From a checkpoint of a small encoder-decoder audio transcriber: decoder activation squared_relu.
Rows from block 10 of the audio encoder of a small encoder-decoder audio transcriber, named by matrix and row number. Rows with one number belong to one channel. Each number is 500 + 50 x the weight over its row's rms, rounded and kept within 0 to 999. All counts start at 0. Numbers have three digits each. After the name is the row's rms in percent of the matrix's.
Before each channel's rows are labels from the 100 clips, of 14848, where the channel reaches its highest value: "top examples" is what is common among them. Only what is clearly more common there than usual is listed. The data: Morse code for random letters and digits, with fading, noise and interfering tones.
# convs1: first pointwise conv (encoder.blocks.10.convs.1.weight, 192x192x1), inputs 0-95
# convs3: second pointwise conv (encoder.blocks.10.convs.3.weight, 192x192x1, transposed), outputs 0-95

top examples: speed: fast; the character "c"; the character "r"
convs1.151 100:489607442557548501505535538647510459498494577495439484505520589557556543492488497552400524481533483466442468440510513526486410575552487521563482470459536436402505677482527461458497563505505460487620520474476506482547513557573514564498514463576556587431491477520539494552428551472493467493
convs3.151 103:475448501466463593462470463454474454451414493482442482446571400479590488482464506530491466515468469544449503493452436553470515522426532489528591529551514389571458574477562498491464510487507589575492567517511509478534496459443452486439530533457498452474550451586512426475540417579475433488

top examples: reverberation; speed: medium; mains hum
convs1.94 097:460407535405601515459496495462423503450429495418521504471503579613471455592555489519460514571503483441479540451445460555510541446472424510535508471509463524443444604520509415589439560464473541431512552543459536484505442509454459518492545555516574426537474510484509541401518517504425479507
convs3.94 103:495495378515397478447521497460434476412527482426461482474490471496502461427462424509546492457371385412490587568540444543457398544468510519521467478468496455523493434498481450499470487526536507485541560477541500433500511570445415422512450601536444454652489434516523470554542447541451461487

top examples: speed: fast; reverberation; the character "f"
convs1.20 105:484496477410506405353471569520560507511520561490470518515502415516530453468456620508424512417501472451392474404454505526581414541453502545690512482435477493443476613445538516510489450527489442475493491623476469526522528490515461485454481523528504469501528468493542486469449515581518435456
convs3.20 104:491601520495413432464492519477500509525500593504488596528529525556476523497523497487510563560545546480513485471409469511458537491526552495571431598584461518574549536494454551447459560442587548407465459514569437454508561487506500383503556505501439495406535519478482511503498471503578402497

top examples: speed: fast; the character "1"; the character "a"
convs1.179 102:402569559471535519518541482520488481495584473465543557552498482497471475583566450497552432474536498534514497454477548583417398350537599563408486438527512510531567465569405470525493435509577569574554424522427473389502481493523507447550494513502516453418650531489545560583504469555462471564
convs3.179 087:515482459490546488552523646588418501429475532414443534469524539468435518464542514521548497464518413498511512466464533522567480427596481409508620503514550516528428469465495483466510557581455533460501475444516633472504506434427560439622538447564506513585454556436474484478517512551614558464

top examples: speed: slow
convs1.23 108:464528501499412450551569506468467533535543497516500556530477521481470461523536429487453447476471631547638505554436437525474466538372591466448462485529552516476520500520470532494591443515515531424460508398449484524587470469445501491463425461536433464564531442465491488408540475526491501454
convs3.23 107:433485512517485473515498414479483486477396496536470385570564526464489533451464532510453468453496512484531505509522494506553458529508506467502471604518513516392540476371482515549520582465547508571475523473488471498525483575530467553520522518516482482530489482523491412593415472513544493622

top examples: speed: fast; reverberation; the character "j"; the character "0"
convs1.95 104:428476549486556475441514494528385503454544407492523540522498571565550427416370510449488528468419510519461437468473527452587578514514567498508495495507488481470605624529538566464453496485505478545514485481455527543537515485470522530615404445397524521496462468514552544461495525468530537497
convs3.95 104:500434475391485505653478502558519542517406472541429491538490585494545528463479442461503520487476581487365499452512438438545516584480489501519484511491533551472461458473491422445522452616590490434519526459474477436420544486570409440516448481499520429475560442623516498436558546492440444521

top examples: speed: fast; reverberation
convs1.160 096:506578509553361599434470529543547443465546458430518485452414504556468451573556465523480487552495480533492459641566555510535389460478560526515427513538465482525482579426543471570486416473496526502499465486563428491555480510461594471544524490535484550516469487470530502493531472572432556557
convs3.160 085:416547496454405526478469503374589503468444408453508534475482463491533585459545458484499465536446514558480479408443526535567476521515472496547486433532483491423499530465575604506491503571456485460545416510488505435531513511589479478491531494484473595573522550529441538456445529540543494563

top examples: speed: slow
convs1.10 088:423479473476468501451555429456459465462538526493494519460463537442512534535489522498530446408446530510563492493535455494519548450508525512529431455496534546551490547499473563413480581463495528522510478429562523550516461573413470399573479499436519557397516542511413382439497563499613501524
convs3.10 090:545515473459442497423546504462493358441539502401503487407483528510499502543422439490544433542575516550552578441422513449481456447485444490452394408603494562530534502492496516550461511543491479515577396535382449511431509537514464462538431422426447482477473468530530533507481461399385477488

top examples: speed: fast; reverberation; mains hum; the character "g"
convs1.87 099:577451500414480470495522530447518477400494538391421434502519518574450469464468605534482566359523461449493463451490551443405511463531532520504601491506427511523512558555590588507608506555454432489481474475533565491554533493503424437516529482440485543480473464412463495523514584504571484501
convs3.87 101:577515557517472491490519501446538399532628494556542541398492493652505424474445497441453488453597492650565526474500485498567550585525499480566510564503537447565520543656465506513532497525431475522547499509501550569552489552516457496562580445502525622521500478467520537470472531496592568488

top examples: speed: slow; pink noise
convs1.108 104:522458530509552515470538443505418520512514409472427467542481536509450582413538515484435546517593455493521506488551481586560569480518431506468503443537466493552524511384569490481498455430436527429513499451470485526422554507472557479486440503528542511468571514487517484464509503539569490519
convs3.108 109:515500511564384425493482494507380506455477583483574538502451499529522490506473552522558454497532453507453524499555545446588532623480552456536533395477553414457392532364480559447505482510444485465528489496529545510518455459489463445488454504471493442546555486548506407511481560505449544577

top examples: speed: fast; the character "e"; reverberation
convs1.63 106:461436489657542541475496467612536432570470568451511504393411529496474487505473498440517537527560550476429434526541570584533467605486464380388586424522397458449511487540510469558448528418532515486546514510536610460539547529454476534579460492495506533488503451458461460493516493494470508455
convs3.63 100:493543499379512430507592378511565549484476564541454590519539567481469489410557573476466547493421484582443441454539520474472515524419592546459480579493478552538469539462500562528439527462522465512531481538565406540492440525553513473506463502483558542495467501448567513484470426545482463475

top examples: speed: fast; the character "q"; reverberation
convs1.6 103:639453456471490533554442522398566559450487462546539595404484456489455491452515532452513489428493528561517468561508523482433499522454467430559539373474481537511534488472554512450500500513461401506565546486544590512414448486535478479510593500607412515487501450502535612481481480446484474523
convs3.6 108:502396533530443504595446470567535436465556509526588578399430491505499563551517414443501542366480498476481473636518502508498509591507538467482511595473491455495508442527508579446524448487498521562455485566548527521448482485478468576507563467568502474452492461538567517427510511470623510463

top examples: speed: fast; the character "x"
convs1.79 086:515563442538569574551483537479522491484445445529483504533464508595518566594461506459519467544571502412455445522473489541480528395482450540542394389483497494520500510575509545507523564424553553462370564560490493564513508426495476544509420541571457406552475489505510463423433523380502499456
convs3.79 090:606481542398416497436624553423479560478489465579491487508514598512432462487474452592416460519446596498464447386496367487567526420513513525499477488550542547469518479573518581487545495483450506504487625469514479473474481492486478560525583499485491519430506545424422580459442476564452466511

top examples: speed: fast; the character "1"; the character "p"
convs1.149 094:406585547449448445469496533481519488508460546451476469517557582543502511546379490475496524652466547439468498483492544527496488559542557489466476520540541524531505642464524504502497475496560590513462465550559538551447588532548486542505435489536440585491469476486451503395429491470449479463
convs3.149 088:488430505459445436361547445539524475568458527453536505483549533505470422482594512565540549493546487537491509376572450500565457498393397520560435581513569487468505539559512511523503542421493529455416489428538411481522512570395462542481479466483460461452458528480497464473394543460520575542

top examples: speed: fast; the character "c"; the character "k"; the character "y"
convs1.177 112:523590550447490520636495501461486546495507502507470538581585529447515463449460555548519477476479464482550466462457499464450447516654518553555431492469543542433551544486505500484467492525571530480443536464519505551505449455511473493448464531468498462486532543506530519450554452546471531470
convs3.177 108:542432514534586469496501446578538477495444507512558540508538550538456398500604486503467609420536511511480507551517535433546527502461477595518545511487388492529470462591478493492458512457451445466498468432503545419489542464574533479451471427474502595486528552523604436457343533482592460436

top examples: speed: fast; reverberation; the character "1"
convs1.159 110:565554546486506518442506555512473474557545606473533535540445516537529526547514548478506550458375513484502464500469511420394572461573479485586566526464570523444543543535541556530527535532432504573580551457499470498497494549508629658418550542483501461514423536476492433588522583457532529548
convs3.159 109:511448433495572550507431403476493495505575418635512501512492554503515555530435507483512541536530453466496417544473522555497515502581455540505514456487540604581500518471541511437445550510433512433478403437508529433488507470575482395406524436667498389451496541495523482476495576508505511489

top examples: speed: slow; reverberation
convs1.139 087:521537511413449499515546405523557552463491574533526559503496567521504472474548425545564619478484586488513489560418527482502539481498389429564542560529522512532484528492491525474519461548469467558488511508523553495573477625482567545453445524483525485441564492509510447539461489505486506561
convs3.139 087:558418532474525453517494445499378491488519458532506392557522591474505446469527492494461574547479381464477462558422496615532462470539525590543461463517538503500506477452523549458426448523525421480470470572507497552472507447458485485465509517374484487463554539454529442385489478526484506547

top examples: speed: fast; the character "r"
convs1.137 114:636473467579488473582471429534548515457506460539481523501446499483476442509443598507525533555493504533369467503499493467491591465456524581445552578532612496536498452536496496474406572550552475438549522417479455439560558528503545622528493439400542527487517534519422465512531465548493552546
convs3.137 119:508482384570489434508411659589566593511523440475527495434528488483543411497489498502515525603506536503470515413496500451503559440442493459521517478486358550489531468501510568505514452451612496557537557490453482464502484521451500377444480454497484509469508527489461515415513400534522467487

top examples: speed: fast; the character "v"; reverberation; the character "x"
convs1.133 103:502521579460490479536517569449619450472499480438481461560472449511499483506624472510424489486522433502478455442424528606456558514475409471500538482533439477461475470555585510510491489600468542407415558535466459585550511585448523535446470459546471467506650500491488508504591436414475595490
convs3.133 099:484539553600446498574377470580495433441528481597539524460483440479457557540498480454404546527479420515538559542489545507495562548525457490461475569458508573570503588533566492433508548562562504523482487482434543528421463535434487521536412563551481455530544583553505427543521484476537393521

top examples: speed: slow; reverberation
convs1.124 101:503468484478431452426535450373475475502507499460505375498522504514423563391529486483549570543463581564560459493531501520520438549534478500436537503465508469535431537426430503531531481538457568543517525575478507520404521484447509507529455513474460477527520451510456468531481515511496560539
convs3.124 109:494521508496479476494520495434480517455443512517453490510496455434496535517507596504425519453555499473442628428521463534592433518477468379436516500493490587520518572508455424508519484446482477500499538497556470445487428498618496484493506542408482536471418504436511594457511488528473476486

top examples: speed: fast; the character "i"; the character "t"
convs1.43 087:528504525509611544449498479514542507603422520577492514598488479569458517487535480509613560522502489486533568570432514507410497536490502506538547550539490481478457541479526512457530450440506477575599465547565652386496474463517520404497462553542503460468568429541474519520475556608480473582
convs3.43 092:416473462452481512498587474538509508503562537549467463474491534412550510420453425455462483468457575501503541485538471365501469525488443490506586438492540507542490475516570481464538498472394523440483520415495498463486492470410507445566489571455493518557385440464455516495530443429552434425

top examples: speed: slow; reverberation
convs1.91 102:551502391442463543463544557502463522467470486558478445452443487490545614526551451536482556540430511482502552432577524513565571469454363497492443521391595416583475565457604460453484569507533492447497462555559457501486470584436403610363465473507493503495498501579522535536565477504419546523
convs3.91 102:395484385499519502436485587514454460500545441484452518444514504481448611548523464470542508448522543453441521507558541499517509465474547525579473515596480561497556475542546514534480487431502417515505585611518384564434495557549526486384404530551379478504574475441499421532476511417523463508

top examples: speed: fast; the character "r"; the character "g"
convs1.103 093:504529577503587530545473419496455531501534613380529546572517507524518561572642504518499437423469524513470482489459491476541426650466586527475573510546501486540482440523497468539491504590512483544400476592509477455516511459496497441466499544514553401461551517509437472539443512470468514414
convs3.103 097:588538506578462457447472461442587467480543600504571491582470484406562491464600562442495474459435494448499474412524479544543594528405448557453490496529542486517521448459483468456459481456465519429579509517562547482503477498541471524576440449523540494449525435567427606501521450571423529513

top examples: speed: fast; reverberation; mains hum
convs1.22 091:527518492558453572505556486526522436443528537511461471493432579520564465516404587562413494443497499480556551529438533470437532463461484518473575451471420408476496464394502466433429449443513584453497508545477542533492502468508482454530601447449494469509494514669592408458498568529396479549
convs3.22 096:466529539470496490529514486484529493569562514524446481418491477483504532494556543531388500492574480548501475447427495486522519514519501592522597449440538539518554563482509569493533445510482505480470536497516447522534480546382500491459645539524448536478398469514552467544453563335558467531

top examples: speed: fast; the character "p"
convs1.67 099:529521463421473577442435482441503535500469493504434533524450559486382515602475498513428446543456468524570466546544484542471529511500518594531404479411510540442478549470482537492468547483512428529462532592480468454479525539496470521458427496433444394449413527493486535388479461455508406480
convs3.67 093:523513561455572561485504532474523460503557556538427614436531521472505532493485517474470560501444539366508571428559560614479363549517582491437455467503514549563462502495515511510463504491474506481552449512490408498482455465483505541450556441530434533567452483510530561534525518524450494547

top examples: speed: fast; the character "q"; the character "7"
convs1.3 118:619545463413486445445490452560598583477562476513494511474497555452402497552535555505530447494518443445656450542400493572505415528604445496572537453437527538507430501479501486591486491481515469478431472589440511489455509440464508477556496469483477532558571619519538485490561535438504505529
convs3.3 111:554512476444529471468538440562534469533539489545453436485496539531509572516536477542477456468481514459523468645530476482529432484485451539483541543465553475445447474473458426423507545455471491448470438428542526512494474556502520479473545412520452524514461457538397487526464527502485472516

top examples: speed: fast; reverberation; mains hum; the character "3"
convs1.60 094:440466493374450561557504526480494487476554471454463499526449520537494427432449449418506616493520437407543536498523505486462446446477556501533499530463503460462574503458501456523523496481400509550553500494503461552535537553470485442627440497494505576499538444449467542445429623490575460528
convs3.60 101:506477540468569523487508568541530446486553465469494512483552530519560533544545572458493494614515604592612566472488546528482541479499541539555565538487550555512571561510505574463542501494648596544505496549541414457499564451558425549509517550498469694582609483575484469512497547517482502520

top examples: speed: fast; the character "a"
convs1.146 108:546509514558496496500529520483537580477528481585503536611473537509505512471431361504520524525485513480525527513577517380517513469422460519516463604491442433554552443492398461550466558543547468579586458520569505427471475498506571533453437497457570517460442507532453458542462496492529537498
convs3.146 106:428390406598467524587491453550491526437597488522538480465562465500440549525537565446493528483489595539566429539516427409478488440479494362469587535474438485520520482540561511457557521488556545501465500572501570510564456503566471523462523457494569474500451533422484514402608515560473458493

top examples: speed: fast; the character "i"; reverberation
convs1.148 114:454477498632473517535485464415600530563505563558498470483430440480540520535435459428449456465472459542557455362464452456477506493563492580562518388440511472425557550467467506466467463520527485544504495661520468466454501554557512554436526510433491546500519432510481493521469445586538509473
convs3.148 107:544539522511501426474475597519494507464588408414596467524440521500540478598442518461465513534590534513442482487490554527603321526593515498444493502507467477538482476515491487527509507491465552387513470490536507538513519459552488493551605503451525523562586556558402416529480480476558505511

top examples: speed: fast; reverberation
convs1.50 098:580511468487487481401460473435467547539543439536567566496447426467577445456483530599554532461473507539557541538508533436450490525508433439565426497459422497431487557511498454519459606441498539569400451577531531522524462511455425579515494597497551505477489565512559485491491554547557500488
convs3.50 098:471492393518458481504434570490422492552483442452484527531585480466544504537511453558558504445520529538526570455591485521491530480395554446440514430458558512564539515426519540485544528517570536483436509528407472471593556504362481437489559557480421544476496438444362466445466526467495470526

top examples: speed: fast; the character "q"; the character "u"
convs1.77 095:498603488480454495524490526538432515562484552456480508414458448516504490468524605487434429469423506581634479446558464585486489502462557472514461537578372521434569514524464441482506461544434519481549514420477515435478511499542524537540552474450562536524551535529503484421541436541573483471
convs3.77 096:568514448466527508457543487409496547441444417441493502492467482443497495483532575566510471460492462445518500498507536527474427486494478495523507439527482493517518491489477490429268530429553502432491579492584452542493439442520610526477567423531518543477526519451424485486526561487563513560

top examples: speed: slow; the character "e"
convs1.170 110:429465548439553513509468477566515447431445429471497492524474424546481548549455430426425413510490534519467486496481581455454489574380526505530529496567498523573477522537498432427547445560373438488511557506482498452452514503491570538464485494481491458578518492490552499462515474496480481466
convs3.170 103:522524490522527411472447510553453549498503477491483543509471528579499607573536608545517484551515478505538457558532461483568514481466444532545443542519436449517423508438462532549610562419554503462492421505398481485522532532434511529396521584529439505509478436514485545547503499444585505442

top examples: speed: fast
convs1.62 106:376605421466492545508565560501541508493554480582508509487553411412490545536555494550535559501558425501490560541537513448549457421455499539518529473523630503434441523459483489540447531438498564415506505571425427572495511546450492505510569500558500406531480587492494492566522489470553475530
convs3.62 107:538513399551526585467478442522457523507462461502627518521415569467519520508483488599475442477578476457536573501420380515534495637440483498510409493541570448447481516567537449495470627569410495497515529443495455467531505491495568603471481506496497487480410619489499514595492414533495487458

top examples: speed: fast; the character "c"; the character "3"
convs1.185 095:498535468410525592479461512551456568493486542566524431447550604433464461483410489508518438473447487517489558494488465467465627574498602475480528550456507482448518535484497518524506578543502460478485539566459584513499476459619453421481620558463453513562546455548535523557513578508500448437
convs3.185 095:564482591527503487539507503480515520473568511465473401385438428437505451444470470447589442474502526475497454441522503543474544544588528474411455447614534497431504534490563488493499422492543535505476488507467576507470485557594604506456438506488452503502604521547462474533417453446572475488

top examples: speed: fast; the character "a"; the character "q"
convs1.11 099:442472507503496494496490474430440487550519456460544528568529577606521577548438510528514437555561455495529452562501519483466508561528479489542540481494463419471491605496558505456469559518531486550499475566505398547454480440476530537494608546523530488452537561464548572430568607523505504497
convs3.11 109:426467542498436483473547541515456556488424464539478502504513480542484499601390477528459489533486544517528467527530526463550459592530429576493563498494470476486598594488488621567495428523444520460491545477505432528516500557595535503545443448497494540617538511475495542459629499442542453558

top examples: speed: fast; reverberation; the character "y"; the character "c"
convs1.49 101:518585570544542508489479494597520494530481483447533476386539527468445400558483456528502636456470539513573445584497521500516548367372493472470516572491483466470404448582500483422411540395516493501513557500501536514485518541465611582596426445556567476486483477510468523494510511511538455543
convs3.49 097:449566540449416543527536548384543503497511425485512540434392425551465470421443573510522542505473463498498528499452562482508566413461508489479482466451521507435474416549542575464583542415599531550471473480522465424455482533513475459444563528403480488475505483416474431498576547545436503440